config.yaml
dataset: "rendered made-up planets"
tie_word_embeddings: false
init: "torch_default"
learning_rate: 0.00099
beta1: 0.9
final_lr_fraction: 0
Rows from block 2 of a small autoregressive pixel model, named by matrix and row number. Rows with one number belong to one neuron. Each number is 200 + 40 x the weight over its row's rms, rounded and kept within 0 to 999. All counts start at 0.
After each neuron's rows are labels from the 100 images, of 14976, where the neuron reaches its highest value: "responds to" is what is common among them. Only what is clearly more common there than usual is listed. The data: rendered made-up planets. In brackets: how many of the 100.
# fc1: MLP up (model.blocks.2.mlp.fc1.weight, 768x192), inputs 96-191
# fc2: MLP down (model.blocks.2.mlp.fc2.weight, 192x768, transposed), outputs 96-191

fc1.174,182,205,185,159,133,210,212,242,170,268,159,198,179,219,141,211,223,133,160,174,224,185,208,209,100,166,220,135,193,181,192,137,227,200,151,183,306,282,182,201,92,107,203,240,265,260,138,145,139,218,171,123,201,189,195,182,182,145,203,191,256,219,140,143,170,150,181,136,216,180,208,155,291,212,178,178,278,258,232,225,198,191,168,242,205,265,172,186,221,232,217,212,222,215,163,210
fc2.174,208,178,205,271,196,304,145,153,247,112,160,227,209,193,253,164,228,200,230,169,161,225,185,132,163,205,200,278,260,207,266,212,228,219,218,200,147,214,142,215,172,205,208,211,184,147,176,186,229,190,225,233,138,206,149,265,79,197,182,149,236,172,211,252,236,162,218,216,178,226,203,155,247,219,211,200,273,215,151,250,229,261,217,153,189,198,182,192,272,250,217,268,217,231,192,247
responds to: half lit (76); banded gas giant (40)

fc1.123,262,181,164,189,205,177,177,147,188,175,178,252,156,201,221,186,209,185,221,184,247,115,151,203,216,266,169,153,202,213,226,158,214,195,230,198,183,215,128,126,255,165,142,251,144,134,116,243,168,204,169,227,198,142,179,256,171,192,188,233,222,301,219,256,215,253,164,193,157,184,184,218,215,323,213,221,222,193,229,181,230,104,177,255,163,265,174,175,237,205,166,189,173,212,170,238
fc2.123,234,219,202,296,181,259,181,162,278,229,292,226,223,153,153,166,140,218,201,201,199,235,186,125,186,232,212,188,247,216,234,130,173,176,192,190,146,234,196,209,217,215,245,182,212,225,146,229,193,227,189,174,181,198,131,227,198,202,235,231,215,241,177,188,170,249,225,200,147,215,141,199,218,98,162,249,228,166,174,227,209,112,150,211,178,157,158,158,138,302,216,187,131,215,211,249
responds to: glowing rim (97); half lit (52)

fc1.627,240,184,157,218,118,213,183,153,173,251,209,163,196,212,184,193,193,141,133,238,191,163,174,261,155,181,201,168,183,172,195,103,255,223,148,209,227,270,190,235,223,111,154,237,171,237,121,154,224,203,217,172,182,177,203,204,187,99,188,176,208,228,208,181,151,238,173,184,123,155,202,207,227,253,213,205,218,277,161,117,183,170,116,216,221,219,250,178,271,191,212,147,186,228,110,219
fc2.627,162,159,203,168,222,250,202,187,194,160,190,304,144,290,243,254,164,161,210,226,195,168,181,215,267,234,168,172,205,209,224,226,192,235,164,178,176,221,232,134,252,244,184,227,185,237,234,179,247,176,161,311,200,187,201,173,146,209,200,164,179,236,147,197,215,199,202,308,217,218,186,211,214,171,214,209,189,77,206,167,250,149,225,180,223,218,245,293,292,95,229,199,191,197,209,194
responds to: rings (64); cracked ice world (47)

fc1.206,168,264,190,256,205,165,206,285,171,216,159,242,156,166,153,199,301,207,222,198,158,185,168,146,210,183,210,261,252,166,246,238,216,227,206,179,204,217,249,193,248,220,260,192,161,156,220,215,237,232,169,136,227,31,208,203,150,183,174,157,241,232,258,207,123,215,200,223,197,211,199,232,190,247,194,158,172,218,183,177,278,225,190,235,150,225,197,208,188,141,153,201,186,201,155,203
fc2.206,163,92,205,177,217,246,214,249,143,250,231,171,142,227,277,230,242,196,203,177,154,188,216,207,211,222,201,205,137,151,129,141,223,176,231,196,226,211,225,220,155,167,188,171,176,163,126,233,228,214,187,237,242,278,188,110,254,118,162,202,251,172,208,176,237,188,189,204,268,166,223,324,188,143,257,227,163,223,210,167,196,123,149,205,213,250,196,158,197,190,256,217,220,185,187,222
responds to: rings (81); lava world (41)

fc1.458,189,181,209,194,190,186,229,256,195,167,201,149,133,135,248,220,253,292,152,226,183,174,245,205,208,254,291,178,176,135,230,191,223,185,261,145,248,215,166,220,149,193,219,193,201,171,171,200,183,176,226,186,259,191,226,220,202,212,187,253,172,209,212,220,149,190,263,117,173,276,204,192,108,255,167,162,223,244,314,208,190,148,135,225,107,206,139,133,158,202,242,103,245,223,167,164
fc2.458,293,218,218,135,233,135,213,191,139,163,166,235,211,265,230,239,209,215,209,189,126,170,188,157,211,201,117,189,225,181,152,235,137,173,170,193,229,159,196,183,258,186,176,183,298,137,202,118,217,203,179,181,183,161,271,135,193,193,188,248,200,186,174,231,210,232,197,225,203,243,210,299,272,186,246,237,171,204,149,239,191,233,225,249,207,214,206,193,310,142,175,247,146,193,255,242
responds to: glowing rim (71); half lit (55)

fc1.738,155,140,198,215,198,213,171,188,96,237,217,192,172,201,156,209,245,185,202,176,240,194,181,259,253,185,125,182,223,218,197,155,213,182,131,209,200,213,249,250,195,202,181,230,297,206,152,168,172,181,203,205,245,180,241,247,239,162,152,226,190,142,222,239,216,183,218,200,225,155,296,246,205,280,181,162,182,192,176,219,270,149,150,134,283,172,165,183,264,239,207,217,144,176,272,194
fc2.738,307,264,157,179,180,206,204,184,281,201,182,208,214,135,188,154,212,178,203,157,150,172,176,221,165,209,225,211,239,190,247,226,202,275,245,242,221,235,231,100,186,202,208,196,158,205,231,182,202,237,239,163,149,148,145,232,122,148,163,205,161,244,191,96,258,167,156,218,115,178,275,220,168,183,149,208,158,216,134,176,222,277,299,184,139,162,127,210,163,227,243,170,139,212,212,195
responds to: glowing rim (92); ocean world (35)

fc1.296,243,147,156,226,222,238,162,188,256,200,136,186,194,147,247,210,197,206,222,192,254,181,214,239,258,166,281,125,180,141,237,140,211,241,171,169,206,196,199,234,194,174,230,194,201,134,167,247,164,188,193,221,224,213,131,230,223,177,160,237,217,202,190,155,212,266,217,158,211,201,215,243,135,183,179,186,214,156,205,194,195,191,150,122,250,248,128,168,226,236,176,126,230,207,171,261
fc2.296,117,234,210,200,189,174,281,221,145,192,157,202,170,159,204,173,195,267,206,190,180,153,198,233,207,160,222,180,271,146,189,201,164,208,225,174,227,186,283,144,169,128,167,167,174,161,260,204,161,186,225,168,143,190,231,206,286,183,145,138,184,170,201,191,182,207,164,163,199,192,166,243,157,163,183,216,254,222,238,197,232,156,186,207,268,188,290,160,248,247,146,126,298,214,188,170
responds to: ocean world (79)

fc1.31,165,196,242,193,127,128,182,234,240,232,163,239,154,153,162,201,178,227,171,193,217,191,198,252,239,217,219,160,142,159,234,201,252,201,154,164,230,181,191,158,201,188,226,181,177,156,223,194,133,228,259,187,323,280,173,167,282,197,162,156,190,218,208,130,186,168,215,187,190,250,227,251,201,256,134,192,191,251,188,214,197,201,198,190,205,182,179,125,192,244,203,203,295,198,225,229
fc2.31,187,199,213,144,172,214,168,227,236,188,230,231,177,132,242,176,181,170,198,177,164,182,163,149,178,186,164,212,200,201,149,180,182,201,147,259,157,145,208,211,162,167,268,263,160,213,192,286,233,242,194,201,151,214,227,219,91,164,208,156,290,184,206,134,260,174,223,278,185,237,222,179,135,167,204,140,221,231,250,191,259,126,244,151,180,206,217,151,212,177,226,191,273,206,265,144
responds to: crescent (69); glowing rim (66)

fc1.186,222,176,189,185,128,247,206,199,138,189,138,161,175,215,191,204,262,207,129,133,185,152,230,250,143,187,177,170,238,203,192,211,241,132,157,222,255,288,219,193,146,201,212,213,198,138,219,200,116,198,194,181,284,207,102,182,175,210,245,157,227,271,134,223,173,165,186,192,272,217,232,76,246,226,216,167,240,197,186,239,210,176,249,231,218,239,165,203,221,224,270,211,157,167,160,264
fc2.186,266,133,201,246,228,221,212,232,223,158,189,232,197,219,173,143,151,214,245,212,217,232,223,148,233,286,219,214,243,163,274,173,199,206,171,127,199,148,124,256,213,183,194,198,229,238,173,294,236,185,262,234,255,295,202,174,174,193,210,204,173,178,206,211,198,253,178,247,161,212,199,208,157,250,166,223,179,194,171,142,203,219,143,89,176,179,235,204,193,207,169,168,196,221,178,196
responds to: gibbous (75); cratered rock (36)

fc1.728,213,291,188,231,180,176,252,204,189,195,184,200,196,127,186,266,289,248,197,160,182,242,150,195,189,209,143,230,195,141,203,248,244,177,181,208,175,280,257,229,258,215,212,182,149,226,163,177,214,205,187,110,192,132,207,181,175,178,224,126,264,223,246,222,160,168,213,230,212,228,209,254,220,230,231,146,171,209,144,130,265,178,197,100,147,190,224,222,257,127,238,103,204,176,209,240
fc2.728,236,116,177,186,212,158,185,229,282,229,131,168,221,174,211,187,160,192,182,172,173,156,213,275,159,142,219,234,165,187,177,167,238,255,239,168,167,195,150,208,205,180,240,194,232,226,121,292,243,217,241,219,221,261,195,229,263,207,182,238,200,180,259,184,192,291,219,160,145,172,180,207,129,142,149,185,213,227,173,187,185,170,144,226,223,216,210,133,148,202,201,229,141,183,209,110
responds to: crescent (53)

fc1.239,229,197,180,226,179,224,179,204,162,177,169,222,174,142,158,237,287,189,221,222,206,197,166,275,269,167,192,188,214,165,310,228,255,179,135,276,208,231,198,247,226,198,218,197,185,243,165,239,202,180,243,150,208,194,218,203,203,183,259,177,210,183,192,145,136,162,182,167,191,203,191,290,285,225,210,175,182,267,139,209,214,171,171,82,194,180,228,162,296,233,221,102,241,197,240,183
fc2.239,145,178,177,197,187,190,169,218,234,249,218,147,148,221,160,188,110,161,234,161,202,94,179,218,147,179,156,198,176,267,154,244,252,180,236,180,143,157,253,157,239,234,198,229,181,256,292,248,194,216,182,264,251,157,98,170,277,203,203,143,230,240,222,209,183,174,221,168,193,131,242,176,185,150,240,194,190,205,231,259,218,298,182,241,187,205,204,173,145,196,211,240,177,224,182,224
responds to: half lit (64)

fc1.511,214,255,209,298,203,197,250,224,200,177,209,209,182,206,237,277,160,193,215,186,178,186,212,252,212,282,226,187,149,190,210,216,197,257,127,133,197,163,270,235,178,173,226,198,163,260,173,219,239,214,236,261,150,136,201,142,201,149,196,178,211,161,219,219,127,237,243,193,130,200,210,190,286,186,195,162,174,205,246,192,267,109,160,261,130,197,203,184,174,145,187,180,227,190,246,272
fc2.511,183,70,219,210,201,169,87,216,190,219,129,139,259,251,220,181,149,145,203,159,153,211,168,113,196,184,236,195,256,159,112,214,218,204,179,194,156,217,137,261,233,197,185,177,175,238,235,150,269,204,213,188,193,188,189,199,230,230,216,245,208,253,227,232,233,167,212,214,205,181,162,210,252,183,211,245,157,257,246,190,165,256,197,225,220,191,229,219,184,149,168,252,202,187,191,163
responds to: glowing rim (73); rings (69); desert world (33)

fc1.675,225,227,171,207,175,184,215,219,137,176,195,185,115,171,207,254,236,203,245,209,177,218,109,172,181,231,163,196,131,165,217,193,315,195,224,176,226,173,194,179,241,174,211,210,127,299,185,169,209,213,240,186,159,168,251,171,210,205,164,213,252,238,269,189,179,292,205,197,136,180,178,274,176,201,250,189,227,178,299,160,240,170,180,198,162,179,258,202,207,127,159,228,229,202,212,297
fc2.675,230,245,188,157,181,264,237,193,273,148,151,174,189,187,185,184,220,251,193,238,97,240,208,217,114,166,266,263,215,193,196,240,195,193,125,184,212,220,244,220,156,239,226,173,205,288,207,193,201,243,291,200,288,219,162,163,175,159,161,183,183,166,254,250,194,231,255,146,250,223,193,183,190,174,220,146,222,213,223,185,150,127,191,181,208,229,141,167,210,243,190,183,212,199,203,139
responds to: gibbous (54); lava world (33)

fc1.225,230,203,207,225,165,211,245,222,233,110,177,144,199,158,181,220,181,237,209,164,197,193,168,162,164,273,143,227,181,211,187,266,240,246,208,185,255,145,61,203,207,207,170,211,103,191,150,188,162,221,205,184,194,121,217,250,159,227,229,225,193,255,225,233,171,270,181,74,189,247,214,265,200,197,227,198,210,225,294,202,181,212,149,180,148,223,206,217,239,221,170,222,234,176,266,296
fc2.225,235,270,191,151,219,184,218,208,247,179,290,232,219,180,169,159,268,249,250,188,220,220,232,133,205,185,195,143,177,154,221,180,243,248,174,161,220,227,219,188,172,159,131,165,182,188,203,184,228,172,164,229,254,237,236,208,145,235,190,211,192,226,138,216,220,208,172,159,225,260,207,166,180,241,169,246,241,244,126,215,215,152,169,230,206,237,143,237,209,160,192,174,243,209,271,181
responds to: glowing rim (93); ocean world (41)

fc1.364,230,162,207,275,171,248,250,139,231,155,196,203,190,200,260,245,216,171,219,246,234,92,122,229,174,254,180,211,215,182,201,239,237,259,208,231,194,227,164,188,217,155,179,202,122,117,162,253,283,213,164,198,239,170,67,191,187,190,243,178,224,207,246,259,163,249,129,254,175,232,170,182,181,183,249,190,97,247,116,151,214,219,134,249,152,213,149,238,254,176,207,141,179,155,194,235
fc2.364,174,208,237,196,193,205,141,176,239,160,182,81,160,238,157,209,240,186,228,205,282,217,160,192,195,242,199,238,146,212,147,229,178,218,199,206,192,209,251,188,219,198,243,182,219,218,258,99,226,223,153,146,216,244,154,153,175,219,285,193,256,183,225,205,277,196,267,229,156,223,110,118,152,146,213,175,179,154,213,191,249,145,170,201,165,225,193,231,211,218,198,251,252,201,257,283
responds to: ocean world (100); full (67)

fc1.184,249,162,182,207,189,160,210,165,132,178,209,180,192,187,285,178,273,141,168,176,290,212,165,192,182,223,137,253,268,164,204,231,221,186,195,146,246,199,216,137,178,194,185,175,186,163,200,239,204,199,197,180,162,181,140,231,233,228,120,157,240,232,242,203,190,192,192,189,241,203,204,203,175,175,273,161,226,209,212,187,255,189,251,210,218,211,237,186,223,136,228,187,145,215,209,266
fc2.184,219,152,139,256,188,178,229,176,154,233,118,182,185,179,207,220,192,230,244,178,264,284,242,209,287,267,243,267,207,226,199,234,174,235,176,252,203,215,250,181,222,157,221,211,245,200,180,236,221,196,164,156,206,176,171,194,278,198,210,263,225,249,148,195,192,177,185,210,206,167,145,254,141,217,127,195,150,179,234,215,185,161,229,166,272,209,221,166,256,213,168,206,264,201,161,205
responds to: rings (97)

fc1.32,181,154,207,247,210,242,220,317,174,210,183,172,185,175,174,184,182,246,160,189,212,207,209,256,200,206,195,201,183,209,216,186,210,233,158,210,234,182,218,257,145,236,208,243,177,200,151,241,151,226,213,206,204,163,245,237,161,139,210,239,252,232,201,170,153,185,237,131,159,210,215,233,258,255,168,122,197,328,160,195,256,169,180,209,249,205,178,242,214,215,171,121,230,220,272,182
fc2.32,202,178,223,229,181,166,199,212,199,221,207,168,214,185,193,194,245,235,143,216,218,163,213,149,135,156,285,182,245,225,167,232,240,177,206,261,138,214,232,179,229,143,220,212,139,208,204,232,216,214,185,243,211,182,231,173,191,133,234,131,221,214,212,213,150,172,176,221,243,234,268,204,206,241,218,234,210,136,166,169,178,218,226,147,217,147,178,169,229,140,225,279,198,229,204,172
responds to: crescent (97); ocean world (50)

fc1.661,208,244,160,259,181,241,209,259,135,163,204,167,170,183,190,277,246,182,229,166,167,222,184,221,103,282,201,180,211,200,216,205,224,249,220,204,240,153,200,201,133,195,179,220,188,237,166,174,227,263,199,183,221,258,223,218,204,219,160,224,219,195,209,203,187,219,233,134,195,136,238,198,179,179,167,132,220,246,131,204,204,191,132,229,146,215,170,221,183,133,198,190,248,181,207,241
fc2.661,181,206,226,157,179,160,180,245,165,174,226,169,204,220,246,179,227,187,253,209,206,194,146,221,173,166,216,176,182,151,120,200,141,222,287,254,182,226,179,176,166,194,228,217,132,237,333,171,216,211,211,184,208,188,190,190,124,246,145,179,181,278,210,214,209,213,199,179,190,280,232,215,196,231,154,208,192,225,190,180,211,167,212,232,194,177,179,257,200,189,207,254,172,204,215,181
responds to: glowing rim (82); rings (69); lava world (66)

fc1.703,200,196,131,167,169,204,153,210,162,189,134,223,174,220,188,227,201,184,203,135,220,155,198,325,166,202,231,134,128,179,175,168,216,198,66,192,259,240,99,202,122,222,220,200,235,163,176,187,154,199,201,180,210,239,148,218,243,147,246,240,243,256,168,175,188,211,207,157,206,236,214,247,242,234,210,218,223,226,196,189,151,131,220,212,170,270,153,208,264,159,201,136,199,253,164,211
fc2.703,175,157,250,210,258,190,245,165,247,153,120,224,205,193,142,216,120,194,207,219,175,229,193,124,224,182,165,217,240,208,202,170,166,225,204,129,174,160,161,193,199,197,221,172,252,204,178,314,233,197,193,138,251,159,231,217,178,201,223,172,209,170,198,187,215,251,230,185,186,209,203,224,209,224,205,245,197,167,204,223,253,187,260,254,136,183,177,189,214,206,196,169,223,214,198,257
responds to: half lit (87); glowing rim (77); desert world (38)

fc1.291,211,233,198,176,144,170,189,179,119,168,183,182,185,256,243,226,212,184,193,206,232,226,199,313,198,228,201,260,190,173,251,261,204,175,201,185,258,217,176,166,142,184,222,166,218,205,232,214,155,243,196,198,206,253,175,227,275,125,239,149,161,258,189,196,212,211,152,218,219,156,218,192,236,193,251,196,198,191,151,192,190,195,169,263,167,253,150,250,224,183,147,149,234,208,191,185
fc2.291,201,188,217,118,215,226,254,199,286,158,181,155,201,201,197,213,187,67,153,244,187,202,180,195,196,224,246,212,233,195,243,150,275,174,239,188,236,190,193,258,206,170,264,195,204,221,148,309,204,185,201,145,270,178,245,181,204,168,131,235,204,237,243,174,231,214,218,204,261,216,244,210,183,254,161,152,161,222,255,181,208,114,245,174,152,243,225,130,192,144,187,163,202,193,188,199
responds to: half lit (51)

fc1.733,282,214,203,239,219,193,238,139,221,176,165,216,209,177,206,206,248,211,175,225,130,179,189,192,245,247,161,146,158,196,259,175,240,201,199,223,209,233,179,216,195,187,173,251,278,166,180,274,121,249,238,233,203,168,202,248,226,166,188,239,229,185,148,225,205,187,215,174,214,149,192,229,251,201,244,183,236,164,235,234,223,196,231,213,254,222,92,191,209,228,195,130,246,191,168,215
fc2.733,194,244,212,178,181,183,169,211,192,159,184,147,221,223,199,155,242,132,179,219,223,212,190,254,198,218,209,168,282,134,227,215,248,257,232,178,209,258,154,226,163,134,170,180,123,164,269,137,229,185,198,164,162,232,186,224,154,216,195,266,176,228,204,167,206,106,211,184,242,206,161,215,221,166,219,158,190,161,179,226,210,300,124,209,235,197,140,146,168,218,205,190,239,210,156,170
responds to: crescent (69)

fc1.696,167,112,145,204,187,183,215,273,198,217,214,165,172,239,187,207,275,255,167,209,211,226,192,222,165,220,199,226,131,187,241,151,249,217,259,170,313,224,108,221,116,147,240,242,182,190,224,185,165,201,225,145,196,267,263,201,214,157,147,218,207,192,204,165,223,196,225,158,206,238,179,239,165,221,173,134,227,256,244,225,154,238,174,183,201,182,201,103,149,246,244,155,298,201,153,159
fc2.696,147,147,228,217,179,206,181,214,174,228,84,234,248,255,204,191,185,198,244,170,142,133,196,227,180,195,118,218,212,195,192,226,199,197,217,224,169,178,195,202,216,255,210,176,242,114,173,257,250,192,161,176,134,178,239,170,187,198,176,175,219,138,225,170,199,198,214,251,212,200,204,186,115,255,254,259,232,185,217,184,214,256,213,169,189,199,169,258,234,170,228,163,217,224,211,242
responds to: half lit (93); glowing rim (77); cracked ice world (32)

fc1.594,187,122,247,169,186,247,250,178,187,147,189,167,221,233,205,212,175,221,197,192,264,192,222,287,211,204,144,244,193,187,162,268,192,240,164,180,351,186,209,242,154,240,232,191,192,223,103,225,174,257,206,135,225,159,239,211,231,183,226,212,169,209,235,178,149,220,211,184,203,178,196,229,262,261,297,139,198,265,239,237,197,181,191,195,299,187,100,237,214,198,198,179,215,129,288,224
fc2.594,151,267,173,152,209,239,212,184,192,154,212,163,197,192,209,190,223,132,272,174,144,187,223,241,198,151,217,248,144,256,179,194,254,182,193,195,209,204,308,219,185,250,142,121,112,183,211,108,193,210,212,240,211,206,151,170,193,213,231,192,183,237,176,263,189,175,187,179,212,200,152,123,246,204,251,264,247,202,164,176,234,309,189,270,192,246,194,207,232,164,188,218,253,203,220,217
responds to: glowing rim (84); cracked ice world (42)

fc1.322,173,235,199,225,202,179,137,217,204,143,185,224,186,142,278,226,172,248,202,200,108,216,178,207,286,237,265,175,235,164,287,210,200,215,100,152,229,180,182,187,162,192,187,190,158,192,239,240,169,212,263,241,186,236,168,185,314,191,183,201,146,236,150,176,190,201,155,196,243,166,266,186,204,150,182,163,195,177,212,200,213,189,159,137,213,189,141,193,206,216,229,200,254,207,182,222
fc2.322,244,217,144,184,250,220,218,232,259,150,187,193,202,178,208,126,192,261,246,175,196,249,157,145,152,210,217,205,280,243,237,134,231,236,224,205,256,193,191,214,153,126,164,224,149,192,197,262,186,212,240,249,175,253,208,151,112,105,220,195,177,266,220,197,215,262,200,175,152,232,202,197,207,291,186,175,180,221,202,179,144,242,176,169,120,173,201,192,205,184,231,237,164,181,240,159
responds to: crescent (72); lava world (54)

fc1.540,168,210,209,246,148,214,158,246,238,319,205,206,186,182,257,212,190,200,182,199,177,140,164,191,218,229,226,194,199,179,304,263,207,247,181,146,238,251,195,150,193,138,256,210,191,172,189,198,219,204,194,166,255,174,239,141,168,165,232,161,192,255,180,142,145,184,227,164,195,236,217,234,232,238,195,183,207,206,145,136,176,210,166,157,212,196,160,166,205,204,205,176,253,191,141,264
fc2.540,205,227,202,150,227,233,158,183,111,142,278,119,188,178,215,194,208,223,136,197,206,151,221,243,154,204,155,187,186,170,112,105,216,259,215,179,217,214,177,231,182,152,260,224,215,244,227,223,140,201,196,187,185,190,226,227,210,144,254,243,260,167,243,170,306,164,218,225,173,156,287,174,161,154,189,195,199,225,219,213,201,238,154,162,211,234,204,179,207,203,249,244,222,200,229,211
responds to: crescent (79)

fc1.21,230,142,129,197,154,236,272,193,202,183,186,156,197,186,172,245,215,138,111,249,251,183,168,264,219,221,191,183,141,161,225,183,234,196,71,223,241,221,148,202,229,208,161,189,196,165,168,157,150,227,283,156,206,236,125,149,213,109,224,208,199,180,177,132,216,236,211,152,136,258,249,187,241,249,171,206,211,219,243,214,176,178,195,280,150,196,211,189,201,172,205,136,258,225,205,170
fc2.21,191,184,210,235,174,165,224,158,214,161,209,194,172,149,154,247,111,178,202,233,183,155,265,253,212,204,241,154,224,187,158,191,164,183,231,222,199,174,149,217,233,205,189,140,145,129,224,261,181,205,249,171,202,120,222,183,231,193,168,151,236,174,194,249,156,220,102,193,229,150,213,225,246,173,273,239,232,237,196,76,176,161,219,267,174,199,223,166,170,185,212,191,245,236,228,210
responds to: half lit (55)

fc1.139,170,211,222,228,80,145,196,217,149,149,157,226,202,259,156,204,209,248,194,220,192,112,118,232,171,192,164,202,227,204,199,184,212,217,153,184,189,236,209,149,202,166,222,188,181,177,205,145,220,202,207,148,288,237,109,196,176,250,222,127,231,227,224,178,250,123,155,210,209,200,219,151,138,227,271,167,175,315,112,143,187,171,237,185,166,178,241,166,236,228,236,170,172,191,189,256
fc2.139,192,177,182,163,190,218,195,163,215,151,213,180,166,260,146,218,194,207,183,174,251,214,213,170,202,268,247,264,204,284,215,168,268,191,217,219,144,225,242,225,169,175,170,176,232,233,186,232,216,192,157,205,142,216,216,198,223,157,263,201,181,188,229,200,239,169,142,170,181,178,173,198,211,123,260,172,179,246,234,243,183,148,295,171,229,189,191,191,225,145,191,237,238,168,210,234
responds to: ocean world (45)

fc1.200,270,204,203,201,167,113,199,231,168,129,184,206,140,132,184,265,218,249,200,130,202,133,219,235,182,226,242,137,175,159,185,213,247,258,212,167,291,204,140,211,185,190,181,209,96,193,155,197,144,242,217,165,287,180,216,218,219,225,204,207,267,255,168,229,211,199,216,173,231,193,200,220,193,212,214,183,263,217,222,166,210,163,167,264,64,263,141,152,198,133,172,199,184,173,166,251
fc2.200,253,182,210,268,164,181,188,281,221,218,168,176,212,194,216,208,159,129,236,184,146,261,200,137,164,190,175,240,309,257,222,183,151,271,167,207,228,197,251,202,220,192,170,227,250,166,198,231,201,210,220,213,199,211,204,198,195,278,137,292,150,200,179,255,151,224,192,155,148,179,203,166,209,196,136,128,187,216,234,225,210,212,189,131,226,238,220,218,187,208,158,271,246,203,211,141
responds to: gibbous (73); ocean world (45)

fc1.191,211,186,197,163,148,160,147,175,182,204,168,220,181,243,195,173,272,155,152,132,169,233,160,232,138,201,212,204,233,168,168,216,246,228,136,201,219,258,216,198,262,131,135,217,240,175,152,246,226,195,176,164,192,138,219,195,249,120,208,165,189,228,163,207,136,170,134,197,231,273,213,192,277,248,233,218,230,288,161,114,213,174,201,241,182,189,194,172,224,136,261,191,90,154,187,199
fc2.191,157,254,202,155,258,231,200,141,162,207,219,256,254,129,205,211,173,188,224,242,228,168,177,197,248,237,211,152,240,199,135,261,84,178,234,101,204,224,233,193,207,167,171,168,218,169,255,260,181,197,132,237,160,173,156,221,180,186,162,139,215,169,170,259,108,249,220,147,212,124,168,161,230,244,211,258,232,168,165,158,228,181,191,261,248,220,248,259,259,227,174,220,189,185,201,143
responds to: rings (90); cracked ice world (32)

fc1.236,197,206,184,219,163,157,137,217,129,227,198,187,233,204,264,215,171,237,111,147,237,232,167,249,151,197,218,231,241,232,188,172,228,285,152,178,245,181,140,235,185,83,166,194,224,251,174,191,113,208,210,240,207,229,233,209,270,196,151,238,162,215,156,232,164,199,192,133,198,182,298,211,256,192,221,191,190,233,177,140,206,90,165,228,222,213,195,231,247,210,226,210,142,197,203,200
fc2.236,211,182,216,231,147,182,260,242,133,169,219,152,249,158,160,195,247,189,222,232,251,231,155,217,213,162,195,199,154,162,175,187,169,217,261,282,173,231,202,217,175,150,220,193,267,218,180,217,182,192,239,219,156,104,256,251,242,239,199,225,226,276,159,213,223,209,207,258,140,180,182,248,166,198,177,187,154,240,243,190,270,213,215,198,180,150,223,182,137,248,164,213,223,171,234,103
responds to: gibbous (55); banded gas giant (41); cloud-covered world (39)

fc1.254,199,230,133,224,192,258,227,203,196,190,191,235,180,143,146,196,214,166,186,133,120,250,121,222,182,233,154,181,241,177,202,252,234,175,47,193,193,251,222,192,238,172,182,299,251,191,153,188,202,165,208,214,183,166,225,202,182,75,196,205,241,170,236,156,155,184,231,187,151,218,266,256,213,288,201,196,226,250,214,214,176,131,252,183,201,129,243,198,205,171,227,115,202,248,200,212
fc2.254,101,246,231,165,202,141,204,190,178,244,253,179,190,231,275,211,218,202,137,189,218,124,160,108,119,160,276,183,251,182,145,207,293,188,240,213,171,198,301,143,287,183,184,178,120,190,234,190,149,179,169,239,150,183,188,208,197,151,177,163,153,186,197,208,202,222,174,250,185,185,197,193,253,234,181,201,175,175,134,176,190,255,158,263,182,199,221,184,174,213,220,298,229,309,191,222
responds to: cloud-covered world (40)

fc1.571,222,136,197,190,187,232,181,191,187,216,181,142,228,229,286,217,194,122,130,228,279,241,153,200,184,253,167,241,202,205,157,144,204,179,88,235,213,185,151,187,147,154,196,209,165,193,190,164,174,251,206,174,220,221,229,255,203,171,136,211,203,269,153,149,205,176,187,215,180,248,216,192,214,214,143,184,193,233,249,221,141,235,167,171,204,212,166,246,225,225,225,163,254,219,157,197
fc2.571,172,252,223,184,210,252,236,206,249,141,253,175,229,126,212,174,187,196,203,184,208,193,205,129,214,253,173,128,116,202,104,109,135,258,167,200,187,176,164,206,197,208,192,169,239,196,194,263,212,218,240,232,158,153,199,170,174,216,173,223,226,144,204,184,152,138,208,221,209,140,114,286,175,184,53,204,232,193,220,152,220,194,199,246,129,263,274,184,215,189,160,118,225,232,191,150
responds to: gibbous (72); cracked ice world (44); cloud-covered world (41)